{"dataset": "synthesised imitations of 52 everyday sounds, one a clip", "n_mels": 64, "weight_standardization": false, "block": "basic", "residual_init": "none", "adamw_lr_other_params": 0.002, "batch_size": 128}
Rows from block 10, named by matrix and row number. Rows with one number belong to one channel. Each number is 128 + 32 x the weight over its row's rms, rounded and kept within 0 to 255. All counts start at 0. Numbers have three digits each. After the name is the row's rms in percent of the matrix's.
# convs0: first 3x3 conv (model.decb.0.2.convs.0.weight, 64x64x3x3), inputs 10-19, a 3x3 kernel for each
# convs1: second 3x3 conv (model.decb.0.2.convs.1.weight, 64x64x3x3, transposed), outputs 10-19, a 3x3 kernel for each
convs0.0 103:079087168094108160087119167134193160111160134087161164142140170120128198107098200146095038138086022164106055069110182079117198096126213141163173162169159123149140111123195127117172130121150124135128121109111119092095145099086154098103156086079132158074147148061145134051
convs1.0 097:145142124157209150179238156120093088131115097111113101070089150066094105014080078145117151162108149130088103099131164073079138119089134181176136160164120132146136055028111087082129128094119117145105126146116136158083154089109185133156175120137143175163168177198151159178
convs0.1 093:146118107129122116144132120147149119110130090106133091130122117095120105089147136074063093100072081113075075117146133103135107116141093118158218121132218133118204143134164186165181132132145167166097165178132201202177108106142105104131082089113095125100119115084157140108
convs1.1 095:109117130180143151199128161157133150163134146183153148141099135135086089157095081126127110155146150168120141124143137130134173160145203075100135101125199093108191052057032128121105140129134082058070135067071172057058172146136170183149156186185138151127136153166134141170
convs0.2 098:182174101183166120198177159148116049154134104200161128152199179153145145160142166145125114096102106107119109159151159159136130135114114082118116122158148147173162102138179103131180090113165140129154126139165106118140115107059145118080152130104105066090140111119160143140
convs1.2 095:117070002144100066143094123125166145128145134112148147152162159099128141079089109184165122189172123177176122128087056144098070149085081161158180131122131146141146156133142126112131155134112099133133138158183092098141186168100177160109164127100089126164094150206119166233
convs0.3 088:083100086085110112074102101167115076120091085093099099082073101055063096056051099157114094095059047107094082077095124066083091028068076090108137127144146169174158124129133131120111116108113115123145110118130169161150060051083076083090120147146157127080157133095143119098
convs1.3 082:091098139092107130147152164097121121086133115092132070197174158170157149174146170119136133098096088085069077113149190120136179097124172067095114093124131132158144123146119142138104140135093097123097128116122127103146180110167181131165124122154117125136163164149167153156
convs0.4 128:178124079176114080182118084073071101093084114105088133146052014136050018133061050091139142094151148076129127105042040118052062130065079158168167155168144149158134115099073125122118127117119137133139107106135109100131159182153149168161152156150158126122140111121141121141
convs1.4 093:141141151123125160154126147176151144138133096138138082187176133182153126159144108166162153134135130142130134175152144174184158164186150151153151115122133145136123079119106102156180091129147102122155110153186130174199084108072136123109152115133050148158089183179080173156
convs0.5 091:128111124140132145135138154129115147161133139213178151139121131129113134138117156033052048026048039062082069079079096073086120072091148111120143115130149095122120117131151123131162116131169069073078111101101135103082170143167163134170133108141142103124140097130138095128
convs1.5 100:110155138156174150147172180148115116125103097146148149133113149120115130103096089097107132127156195086130192113115157146144173194170185104091143140121150138117150091122161165163185199166135114128155142121140132082086141110068161141121138124110049125110089137152070095131
convs0.6 104:148154131151164138147150113147095111154133157138113117162160097174182152165150113139107142086050100064055126160141072176138084163105074133120132121135167139158142138175111155181104138156073112113145109136159114157156136090153132095136114077132102137062157161091174163094
convs1.6 104:190116104170109127103079123130129148165136164150124171145079096139059091161090109135196182146191162149178147112132106133127103172133104119180113136166105133169115175154147137124119102104096095123160145144141121080058146124093140133124115088099111112137132113145159119154
convs0.7 102:058074107109117133128132126099117133144139142127101090063101143096132137133170154135152144148154140081071058059099152125156203142170194165105055172156144115131131129142142106121126140172178069075061107121069111139122088104112108111112105107132151128102071056035140122105
convs1.7 098:111124150117145151117169161170177157115119155109088121098091086115113127149177171129149158125138133127146122092116138123144161128149170154168124119136094157155087127120114097102073054100095183160181140132115120152126094125101110115094141127126156133162171146132159131117
convs0.8 101:118113119158129139202167168107118125125119112127123121118119121129137107126149122179171180131117125073041060075068079102114124125136157147109073154131115189185187113107087123115106124105107141135169113102145109089127098099071146149145180159151057086096035073095085115126
convs1.8 095:141121095135139127126171103161152127155144157138112135119125114131091066178128071172163134132129093120156089066060094116128123147167124116159104112178132092171135092098061129135128130153171155122142105091065058072022119102103208169165200172170119178190117161149122151119
convs0.9 093:133133082150131107112112111108115112102118128152179190082106168098108173112121175101105073132154121159188146165111099129109097106112113137164106131181170111159186115083112126103103138144119134107155126122133132141163140174122130140132111106127151111110209167136232166109
convs1.9 101:161056119184082104139055106087088119112095097164152102142154086129150157140143201111109087127117091155134089101166212084146168065113144092121104112126106132150130176100123124136126110139121183097111180133142157119148103133065108106144113106158148078021150111089139096115
convs0.10 103:046091100079126127092126126148130120121108107114108116141107098089097082080119110100114115078099089168171156081127108088123095075125118163169197152159191084088118129134118138155137055069061157158131099100098067046065159130145109126142098126135119163138121151135094132124
convs1.10 101:116128128085080116126120150135152150152138117127142134092052110167151156139130100125130091127124102170179139134160128123160164096109142203145164114072078092073084139165089118141119167169131192179147145146152151139158122102205075097132103112098139126106097115115078098090
convs0.11 112:171182175146133105153117087057105116115107092183148091066080100111111104124176177163145104134173162072149162148089133149099129155110133037107204136122168189123131165135156162148158070095142179162101144125101098083100146127099148170169113142155086082136163131116130111105
convs1.11 121:156052062149116109111087071174152137159142119102097122104117104138107101148160137096091114114105111089112128126113116110136150129132150078147126166135088106130163122091150148115108146112092148153160140152121167135053118135130115122131106142132143139117144122110192134112
convs0.12 097:111114175132135173101119146118104110137127111156149143120076101107078089096065093113108106124113094097100087125125097112141144111138161082118164150166189183197203141160121115126101156158134073146074083116065115154098165169153169151156177138161108079144080064146105092138
convs1.12 102:126119150114118147072101132136123107160159133160163143159159119183172131181161120167172155154188147122163105131121164106102110151146129178129118132119141131110119082116078095137131068126165194149155182173152156164142055075076123135121083107081106107114132140134121158147
convs0.13 102:106118139093103107122125100146171176143151181187134157095073124126120119172179137139154169086094123069073127118172120135140125176140130159097102146122131075132149178168088150187122113135089153138123137130105133124110113116132155179123149178123147130116156129143147111130
convs1.13 103:125176151161163138099129076147178134098113118086083138140026109152127150129184135174186135139149086120165117107154095147143113130107112164131176147121139124108112127170109144127078129110085101141111147159135122131118180066149163108124151129147111123124119139087110151079
convs0.14 103:159161150110111109094088098153149149085137149056119131097123117085091102083085084137118090157138117122112100148122145125123123106119112145136051122102074129093094166061135188117145104074080187158156131116106099101111150171148129147141093129127101134116126149100071115049
convs1.14 106:140059150159113152168123153168182176133143119131171131208193135179149150154126171126125119182124129164099144104130142125147154125146146112176113167144092182132123167072173128086107137119122131134181133119133163131111082145078109122122121118156156124137135095155116072132
convs0.15 105:128128130082086093084107104155179160121146119133141120129144143112126107125144118108119120080122117092139155045085111076104114060100111093117065084134106074127137082095099139153152042070087126127125144169136131161133151147130101099090071085098155135096150125093139151133
convs1.15 123:139167191159181178170172166133112124143098088171111111115151139150153163124135163081110177142120157093090155163149151106120150120148170096126145168140140192156166109191209111138132135133106136154140111125118152126128141146151121105100165138140155123139085049080126099135
convs0.16 091:177158161162154156150141147104105101077120138071115153072082114036072097044098093113122136103115126095106127120114081100096091124100092187225206181206201166188192124112130139134146097122136109116125127136131092119114150124145151139133159156152145147152125117109140123101
convs1.16 085:136071105139109119147145132189152134187150156165127154185166171134136148120156167189167169142121142122102130180185162149113142130074100100108140048072102042058098138178212088116136068099134158123145141122130139133130077064097091110126075112135183168129159117110115083091
convs0.17 087:188160136164143120155129118144131196178147190168136169112089156076074145061057118106143180073103135054087111079075100076072090051070094099128087196223169174188148121107097137137118110115093162158118132140106092124091182151099160149116148135097128074116174136137158146116
convs1.17 079:147099128102070111097070082121066088137095128115121172171182180130150137163176156161144152116093124106088144094114125188204179163197149195155144138110082103130118165141160136117128187138141209139100205152115149115101100113119111116116120138135097068103112086122067062071
convs0.18 091:214194190158145144155146163171119068157124074138123075110147034141143047123105047117083070087079079070079072190169107177160135175152135088066080189159185188128153146156163136129133168154145131137120153166153150149144178163161185172198178151160151130149147130166155150166
convs1.18 085:177160163119114093095114095116169168135147159164171188135138156140163134145137082149208223129182166111175156094073073177140152171117127165142189076063091112117139104082062101081083144128121146135124150164142106132107129080089109082085132115106145106130163165149160168102
convs0.19 084:119137117117134120132139129075066084094077096091066102096086107095073092085056070127150151131151137106110106142131111162140106182147107149184173120155142119161135087099114108113122103118135077089071091107085122126105134127112135119107121112113122151155131139141103105112
convs1.19 090:140100106156145141167166146169146149127113136181173198140139162121115134106107080212185169146151120083104076169134113149129106158126097224179190179139163137116129102131131091122126147200198136097094101117114128179184109108110127121147111101152149146145129150133103121106
convs0.20 093:115106128152124141173148150201177138170143114140121082127120102118108109087084104110088118145119149112094127090116103112132109153183165178169168177166169133118128153127075176141098173133127120127134113147191113128131121113116138154157130145118132132134111113117116143177
convs1.20 084:090128149099098121150141139107119129129131138171199194121130134193202156171159137109108101134141135141116111134088108138115182107091155144139168074084147097115149130146121088104122126140148096109116069095130056072139112102128131158131111146087151124111151174143123147110
convs0.21 096:148178128142153096153147091192135115176137113216174143081083093106094105111084116080068055105093090121108125108055074129067079120080100213186207128129156114132146126128111152131116143140122163131114164132096133131141128195175152177137125156162125139169120138167127142158
convs1.21 088:093098076126107093135123147098092108095114111125149132136179156101150161088150152147097117153115098138122104142136152100098112159147159085094135100092127105087097191185147136121111135130119200134142165107089177116111082149146073097134095097161119161168103134147107139170
convs0.22 084:060074080094105112149152141122112130155155166155143127157153149136137129150146114154160167137140130135135125144104112142111109140118107122122177152143211184148216108146131116141123136160140074067072106090083124103104049023055074057101093088120099122121118129138115087072
convs1.22 086:109089075163131127151115163114069067126103067098137103087098082072056074134102117126105109078076111102100147064045057143151159175175188100114148105101125113120160128103118085057100123089158107074099169103126165060091126180186165187197169164204118157136085122145084097124
convs0.23 095:181181133177174147177172161106154183059105164047076146157181225112102187086076178158133120137120105094082062124159164132152156154166149086146136082173150085205183143150118114147116120156114131122079125119106118113109107129125101125141123128145036124074080156094121192141
convs1.23 094:154134148118111137113098132105078110114097124099078130105111151077094119092130123173132123176110117158057067084091130124131129167185162128133145104113115137128144171151150163128094167110070135096111129111092135133097131102133145105150181129163082021074149077125163095138
convs0.24 104:134133145124117117110104113173149174138144168142149146150091124113072113101049101146192198072130143050093088131110050120102080113123124126118124121122121111161149091120078106148082107175086046144134048112132086114141114150141127144140131126112122099149108085140116097150
convs1.24 106:087129149148129156176090118131112128144140131141135141174227150165194142174130131170131108125130105087124092154148124160153125173148123124131115167184136126175104125120114151130138133144140114147206114146207145149220114078068156098127148062123096119122106157142168176118
convs0.25 090:129173145143164147140144135131114169115079096110080085096107107114079089117108104105123082114097087116098105111117129131132108158155105129141146146149121183117115116148118129121136119072137218201181232216205207211151097111087101129097085128097179098172123067122120117146
convs1.25 076:082094088100079112084085135156115081142143111150181133145158156144158148153154132093084098093104128116115137149071117123101093065120084103059081092081122099086134157199183153152158170144191139129110109079048119101060164196169165172123186221157162092114137089085126128131
convs0.26 090:176187190166175171143168147151156133178169158195192197061090104079111140071116148067074096097099102117112109123114133145143166154143168058078121088120137034087106199194157182183175184176168199213192127143154094111131157158130147150123143137114071082107119160177113158169
convs1.26 092:057085104053106125060129153089102099122113101112112125139167183077125140062124133099095070135127088173163131155126153139108136129109122115136166138162199135171197157136173130120165083058092085129187062097139055086102098130076108120095119133107091099133084125156119156147
convs0.27 110:122128123139146142094097097141103077168137137159138157118120119139139141111107087131132133145170156154185144077084056081096064072081060078095071117117125193180211118095111125125122137127100134147146114117116145173181136102142116094121170158164093122120104134131110125113
convs1.27 101:192176158185205157077123112164178137161158118113101065133106102106108076118135107058091111112122154142110114141160195120127156167162158158169125114145127181173159140101130135139166094097113074097124086082095133118126142046112150130153105121104122137152147146172144132152
convs0.28 094:152158117123119084134124107142162174157164167164155137108139113106103102103075105129128123092110112057131177181172171153136137105095100160079130170129133170164147112142092154130130154153154083096097158141134133114124132183108185167157119077117070079072140149134122122130
convs1.28 088:162177170166151177122094131110098102109104096081092089100108112132095094184146153123105113132150139039105086140116154165124157158129169144075089200141105122133110144171144171145104144154102124110145178149175167140176094156090110137124091073101119087142107108130143129114
convs0.29 108:094093099086085087120109103118110100076069086030022058104143157086130156102140159210152114195148106194157113140162139134140122149129109125117129166171189176193214093074063136122103132118089140130154162155174197195216144124121129117108170167145110146102122153098137162112
convs1.29 091:162143139194138116189133109153175134155196148135172111143103135104073082124116093114108155124105128143095116143136136123108110154128130133104083152136136126135149123155121143173139166187164106131176101094122144141158112136153133138108162163139123119155129096101138111115
convs0.30 111:119159180066109135058090128170160143118105093083076073099075121102071103137108120061084092110148158158205218192158161131114124140129136146147151136142118144144100151149136100089084184161155107092055173175172139166175103102095113109112098085109136156175124158167116140148
convs1.30 110:129133148141104102188132116145149149103086070148122102187192139186184143116121080141129137098099118133142124098111144121167188086136146150160147130162144132154128074065023141133113140150125065108158065083110154143161103125115153151140176158147132103104123124108150182179
convs0.31 101:199121157136092114114084097100091074116115094120129091127116100107145119087118084122118124147140140162154154121171082093145064096128072113104137129126176128144178167119146104096100121127116133144203103129192136134198151071109116140108132200111155194081120132083161136105
convs1.31 091:165133138159111127094045078139119090142147119099137099141092153145096130198106165066122107075119154088072131147147145154135152162116150119092105135135132123119107149135136129126141180190193119182129136153136147121150145015221155093191150119168116168081102122075135128105
convs0.32 098:154112153122086129129085112079131175117121156122126153139178135140159053127182062145153116173150084174153112127169142133183149146186149123098111137108093137156158161157143157161162108131163177159033169118045165120073099116118119163157131147152204135079171102042187124080
convs1.32 100:128107096116101115142093129121089129097093117107149153098152175107138134088097110110075093116108076162147108147094107138116134141125155173133191125071139143111161154154156097094073061118057220171090147127066134100118085132112112118103099137115152093133177153145165171126
convs0.33 106:174136116159120080130119084091087069098104078121149116161137118154110161089073195069130150114152131139146110183174136163143130133112142144114122086096156115119132127100118117102114179130112134103112155163166167186148126156117141115094130100096103088116091045086087026056
convs1.33 110:155149116145134101135103131083094120141135159174157155154191142144130126146109133185111120181123142152122145150097174145111172098071108110177166051162162088169159217139113131119107086116128083045160067065110101108103127166111099107097109102115126175167154178133134158152
convs0.34 104:098124143111132132099116124139118072118121064106132107065130126107203172136186159105090070110118123093123128088145156091140138094120132105133109119133120157116131119132084128098089143085133138180152135159102116141099141156148132127133148106075090115096085140131107145133
convs1.34 120:101148125118178130106165164136128181136139193163117175090130153066134126083137115141098095177152132168122105173132097162098075135140099201148161158086103136079167175212164114138112084109068156176144120138105095131097144140163102079119099113119121132121099173139127198147
convs0.35 103:089101105126134135148137140142122102145146144107127142174151139147159146107126104162163145116101091077064053129114113149137145141129130101106094132168169150184212189218199109158142095148146123131163121129146144139145156157137153164147147150127137148105177182140165177180
convs1.35 097:100134082132120119125088122091164136060125083108180145129137146094113111076094113188189189155154155123129106094074096111089149123073127069055094086082114156149181089112114093097125137128146160139110156100125134074132124108119108093103125082094109125143118106142163102115
convs0.36 102:156186208117152171113135130164121117190153139203159135118062145160105157118086127115148120064122134039086130146131113144132147184138151092097107146123026145152015167086048192125090168139121150187140126133096093085082199148166146115129085069091088088083172148106176154113
convs1.36 111:172094138127110147106122106127113106134094106085066140147079211125076148097096106076141163118148126049111115072108069091135087139158085140120123212132096157173152111135116164150082166177121155173116144157131104112070197132189168128168154112140084032039154109119183146119
convs0.37 105:115125138102125140127141125143142177144132160152118117063004102038070144086179210129125106110118121101117180116100139104096148114093113076099180165170165204191130103110150107142166116130122149137201167122148185110123204131110115143142112151123086101070111132135097124145
convs1.37 107:135141146126146166124133145087096091128113112138133129103179164096138145105125155187082049206107083173095107132128136103130117117139129178100105128074073143194194135112072088122097140155131150138123117110092105098109165117198119068121149082098120148121152126092218097064
convs0.38 105:152158153135139124119129117107121163102092108106125106153118124183141137170165170139108142177115123170095093108129121101109111102131120137061076109115130097178208118135175108128161123147155132116133145095104144088106156113121128126140125125145152132095173158154147127151
convs1.38 102:157148138147094124146072117148162145145162137122131087124133146114125128162108163113160130079159151139173165155142144141099125156087151148097163144131146172179125128189179134129111088146107169156114142110136113072195123113143117127127076089152101070090117085120171113126
convs0.39 107:147108109163118108131106104194193150171187142100169168076093088110121117159120121147160178177157171211162157149149162131146150106108110185124085169102072113126101145080090144116138155129135104123100103112140135122152083074155076093132112139132193158089133127095108141128
convs1.39 109:137071132158100110141093115078079105073079112124131110144161081126152112139098138080079053113120109177128097181147134130111102109111128155128090121106097208154091178148199117108110138137146168179181113117130136113177171114141128119144127130149175125149171115113140114130
convs0.40 113:114116143104113132098114107125157130143142097175112061107099151135128197088113162117168147133146112119092072105086167129103150158131143131122115139164126134186124178158117157164129112160086088132099114133120137094088063116134101084144160077156153147104140138137153108147
convs1.40 134:164161139121137130127132136161138130108125120100130129065162138110153132143164102125125123108152153085165121107085122111113121151087148131167121087135108096173131149115119108139126116160120190117169155129163134119148092181095122130173125067182120134118131122121174113119
convs0.41 099:143143095133130083143134087152168199108103168078056125121199229112170202125174199077087166088107184130130171113131147124122109151119081138121143119115126164173172094069048136106069149125092047117147061141149098155131112134134113135134120138141085143208091149246081137242
convs1.41 110:165173106118104069111109105112162128113166154130132155096110139134142156126129116112163108087162154097159168187150102122128096078127102108144149116136144087107147215167132173134168143103178146098142153145211161139214155127153127139143153182161042089056079132107108146131
convs0.42 102:131159160118125113122125117123111106099113123058142136164106135152099131126107156182134107155131112145128097164108071160115067164142103096137162128114151164127151153067152127134155115149154158135149164138160168112122166109137142130116107126066106167095095167094118193131
convs1.42 109:162116169129111157113091133116156129113124109106135088180108127129105108145080116181194177179165202156117193130139092179132111184155167113129118120112142127099134119105164141135152147119128148150118159100111174063121193083122128130118098135097161132109157100171149091198
convs0.43 098:115117088140126097181138126129130188122124163155134122099152155112135111124126099219128109204122125094080154131152134114116092149146106126153106145145171191144191207194081202144087192149159195110095208141170160120175065134192117156169106165154114086018141110026150151082
convs1.43 091:147157163127134164162168124204135169132107175082100174108091166120119136127127113156150139131113093128088098119094096142131156080096105147103127133113155092075105065112099158131090126134151141151112159146114117091059120099131140152142073102093153069122178129108196160102
convs0.44 097:140138137134133127118110109165172119168181155168161165189214221123146155098106114093099122063052073055043033147175162125140121117120103137142146122153189114162205144135138091085114091095129102123133124134112133154118169182149114140099128140097195131128139109144083073113
convs1.44 098:142151152132158129126150129132102108131080097137066078098095107107124131123135128138147155127126107139119061089093109113115143166150215073079106070100136122124135160152165119142152139176175151123082175169127122146110167163154126101133099073109128124142116139140108122121
convs0.45 096:108099088107110128084099141045083060115141116093093067128161161135161155096128110188238217134165124120123081163135154131121162096114158153103112105107131144156185070084096127129129112123125159194215125144140142155130132138125124116128110104118147129148161143138160150143
convs1.45 098:168170151154153151140164131138137106154149144117108141099179152162193136131187101189208154135137087079116050148082131163100139147083114095105164134138170115113124120119047182162140180187193171078089136110122104149137098130142132124152121122141068099080147160114130131065
convs0.46 104:173172138135138125110119127116129236101087188098061153142159155104121115122125114084089093134148133150170169131156133133169143136152140104132179104117146120112107124154100176159144183130104160143127138095086163115091165172157108146137083116119086114202082104208072069142
convs1.46 087:080150084087134113074109119092112163115149164110143144115090131103082113108105146180173117178180125143153096141164159105120105134175156139103153157131152150126176060086070094090103162152165107104121070091110163155176151163136144125098198145110112107149111144131135195171
convs0.47 104:102124109090129137102139159150135136169129128159109106111103088121095103128090135129111152141088114122072111039076120063094130104102106114054074141147077168241102141129117158144126172159125075149248100149203131151165107113141129132138146132129154084056155103061156120073
convs1.47 109:174162169125146131146153097109137132117154119117177121121110128159159144225171118190181189110110103117139162150145151158153143182153114131122101162172122134215115140111059143136081154176119113156181093118137069060108132104145118059117132042131173110165175099135181122134
convs0.48 100:152152157153155154123131121076085079088102110093112125064112115083127133116140139078057090121096128160148168119109151152135152120120139115114087121130114087085080128149204135124161111094133156130127129131117133146121111118118110115109100108104079072057095103112109117145
convs1.48 113:163104057143130069102119076159169186145150162148148155140175109126152126101143140052061117093083144148120152175165184151175172105131133153187134125146109125125109161097100134113135115113131102091127117125133130151154118146119121126134106106128201175147153157143130150142
convs0.49 112:122135120127140119156170133144161175138157161169157141088111105104122116119102111104080078121112100128124109110080072137104105145101101166192192122158150088156134094087096108127112085149092155181163123131139112096110135133145127122148127120163120171141150166165097081106
convs1.49 105:110112116148135146171100142116088124145151148109142126149161155158136151132083143172151140164135141163160183119133114146144129136107124114133143153136119144145111135129176151143135166190152137175154085100100100044088119130118139091111196108205169174166119097110108076117
convs0.50 106:118105146087080148101125189118120141138121138172156158112055068106092101094162135146174125135163144107110122101094071097116069116155099124093179153081191212082228151168133116114120120082150150177131097129087108126104147123085130115113135135136128156200154193209114145156
convs1.50 102:121169136113148129108159095094146152108146188105112199074095144105158132101196095121130134095137128096170143147103148157133170106128113138101148142111152109088157107157076144139108183123110200160169128118108099177071120139173129166148105196104131092163101075149111095152
convs0.51 096:102130118129169144139173152142140117136139119121144128096103117102123152103120161167183193121108121106080096083090086131135121140140148102084082090095095094116127114111146133122149105092129149129154136115135138104122155122110157138119148131104150135148125129136088107110
convs1.51 110:129152131054093082083106075160141115190164159103077080054064103133143151115121153150155134164142115140112107148158130141144136161180169121145167131132140147114141103138148121129124231188170158150067119124098119142122112038064134095133159120169107114111135141116127139101
convs0.52 090:149154168099112129067082100169165113097116107111132179144126144129093124165112111109120092127149117115160144154139123172162171161126135154138138138130141122085098059068130105104163095091086097074130142111156112096145149127183131108124121123127114153104121151124157160106
convs1.52 091:187141139154119085108149124111201154071154152108133157129112127130161157099182147104104118158140153210155137176179148130108091116106126132144128131140147161153185235150140179142143133125155110124114089128109097163125192114215106094154111112155087090070126123085139131090
convs0.53 094:104089118118126125143171177175166171157115130147108160112103107128119121125110120134119046100111066101137107123134115115123115125124112039072045102145133153193194121069157110109109118151111205151156186145166146150176097065090111120107113129101108099048118125097105112123
convs1.53 085:159083107185147142092116109138200183124162158118128123201176189107119111113144122130140123159166169171155144087138118164166144161140117099145122123153162176195210177127149131124117098097107112132144138108104128110085155087146144127162124129142162165106157148157184181198
convs0.54 096:171188216124146172064066079182184163192224202121177156122124129124117111124123082148122126169134115129150141152170179127152172059101128183179120140130099135126141164146122146132114127120142141138121104087073186194183153149160125124110166197178130124160136109085132128072
convs1.54 104:142138155112113127005046092101094084096106080078091046127121113123128123151178206149115116128104113131082112111120193080103154036084111129142133143155159114126145151125094203158158084053125114115076153142111110138141139113149146135122143180137144133112169168164125143147
convs0.55 100:150166100166148100093083088116130119156146113171117103103166132124131101165114115066072130077104124189182136147087088134079095155104109140097135098161183106196172077169145086157183154187170067139133111176138143185136129180136126122114150099100098082156067087151120119126
convs1.55 105:140147071154128069109082094124135140145129114157105097138159049121134077136102097083096181069104139092122109091122182122145157191161171076070145082110140164173131105074082079076126112129142138098139121085112125091132155249121141166102176150153146132137095114135091135162
convs0.56 115:160121106150111100176142118119128141134127129172163167103134134088112125095138152000095188001116209027132205147159137142133099128128118202145110214136090179095055156138100178173142166154129089085094078089091076085054096098097109109089084102083155119203177127229125108188
convs1.56 112:125120139125103099167122117145093103169098106180114124081133169094142173077110121047101107088140157146209250146150129115135087102127089171156157178123083182105077070103144119099135181118105153159188159165210200158205165092059171124137198181202111086058077097075109107119
convs0.57 101:131140179139168155126153135216178171151126145153109148126143130154168130172187114173172124106121115113158184115135159111125132146151144114201107158168113130074078128074113183164128115147127178164167139139148107093096173130203161153181136155167128100075116103090107115103
convs1.57 097:114067135096094129113146125098108078088062049117112141116121160095094094081088060133182171116146133053087086103133116081127139083127133101152103128106076099089136133085123163141121162168144154127143144134105158147044137138139103113122087124100070096099113122131129125105
convs0.58 091:126125117144143128152161148126116129131118128140116111141131140116111121098095111122111096075063061100071056169138147184153157190155145148159139084093100094118133104117165121128165109119152113078064107069076097079091165140148147153161140150161088105100092110121054072080
convs1.58 099:121123154112101133137145179189141139159100083190158146134168232132150217115108146218225171189183151100104081112142113075100054063106077100096077116111112118115138191213232118147173079084115176157140135131130167184203118113114127102082156136127138123128142128152158138157
convs0.59 091:175140138178147140160137129149145125135141135155141143160149107122127087109118109185143115214177134231215170126120097128129114172165135127121139122115121134103095128102111145112113134110108119116117162174143179170104122145100115137124132132136117139148098108137106097140
convs1.59 090:114121108134132135122097086120120155088077137101082128125174174111176155048131092138091103129129096120155090186158137225170141186127107188150179144120136130157156091129108120131110120179152136110099122115092145176136141113125113091104123115146115136106138159118142170123
convs0.60 102:117116105126125116126130105113115130129128161192180211153169157158165124127154127112125151097102111065069078146115107154124123125107121127148139143185157210246204080106107143156172127119150123122109158149121158151127094074081118101112133112138151124116140126122115120100
convs1.60 099:099071095128117097131160124118099067122110116130124159143103111135103089162161086113138171114113152089093094138173149095127083137174087121071036150118097116127126128111091119112120126127148092082090131131097077107046111114081159149109130147107113111175111103139128140140
convs0.61 104:119150159107117139094098149114114124152149136095094078183169135178122090166076085124145161110141147132150140167136165151132164159156198069044052109112141087120122127152164103139196107156211153127103162129128168147154102132153107103114169131151175166107173176097140142062
convs1.61 106:133140120144127104187147143147152172163156164185158121171183129127130129096086139144126153105089094176131141065125137139163169115127145122156141156171144198189145121127144096090084161121080112166115134151119139116113138120133132111104109111159137072100133060098144113165
convs0.62 100:114152128130157152139149146106134139136161152083123138094121128136172185072116114117125176121101129167130139149148138155158149134138126138094102108101127170133164144156120108123118138117097131118155136106127156144157100146103110141122180185173130143154087129129090098050
convs1.62 096:106103102188161136082096097146133151105138197110105172109133112091121117091141117121092099117131160150138120151099179104066108069078093141089134074090147160133155128128106145128106084077084128111148112131125106195175083071056143123109127152140184144120200176118136135079
convs0.63 089:125151153117132146151141163135148109135121082145148109163148124152126113159119117124117163124088100133083085134119162145129158156161181131164113097146158113135136109103151087087128120092121099075034162132122192139152134121133139135163149147152082138111087135092109127083
convs1.63 091:101129175107116139109103113116043064198126154191155172160171174128141170132114136177137118171122103206137135043086118093126131142118105164150131123114133127109109103120149039078091093115124097136100122143090166174155163112119122092098092070120068102127111116135152147159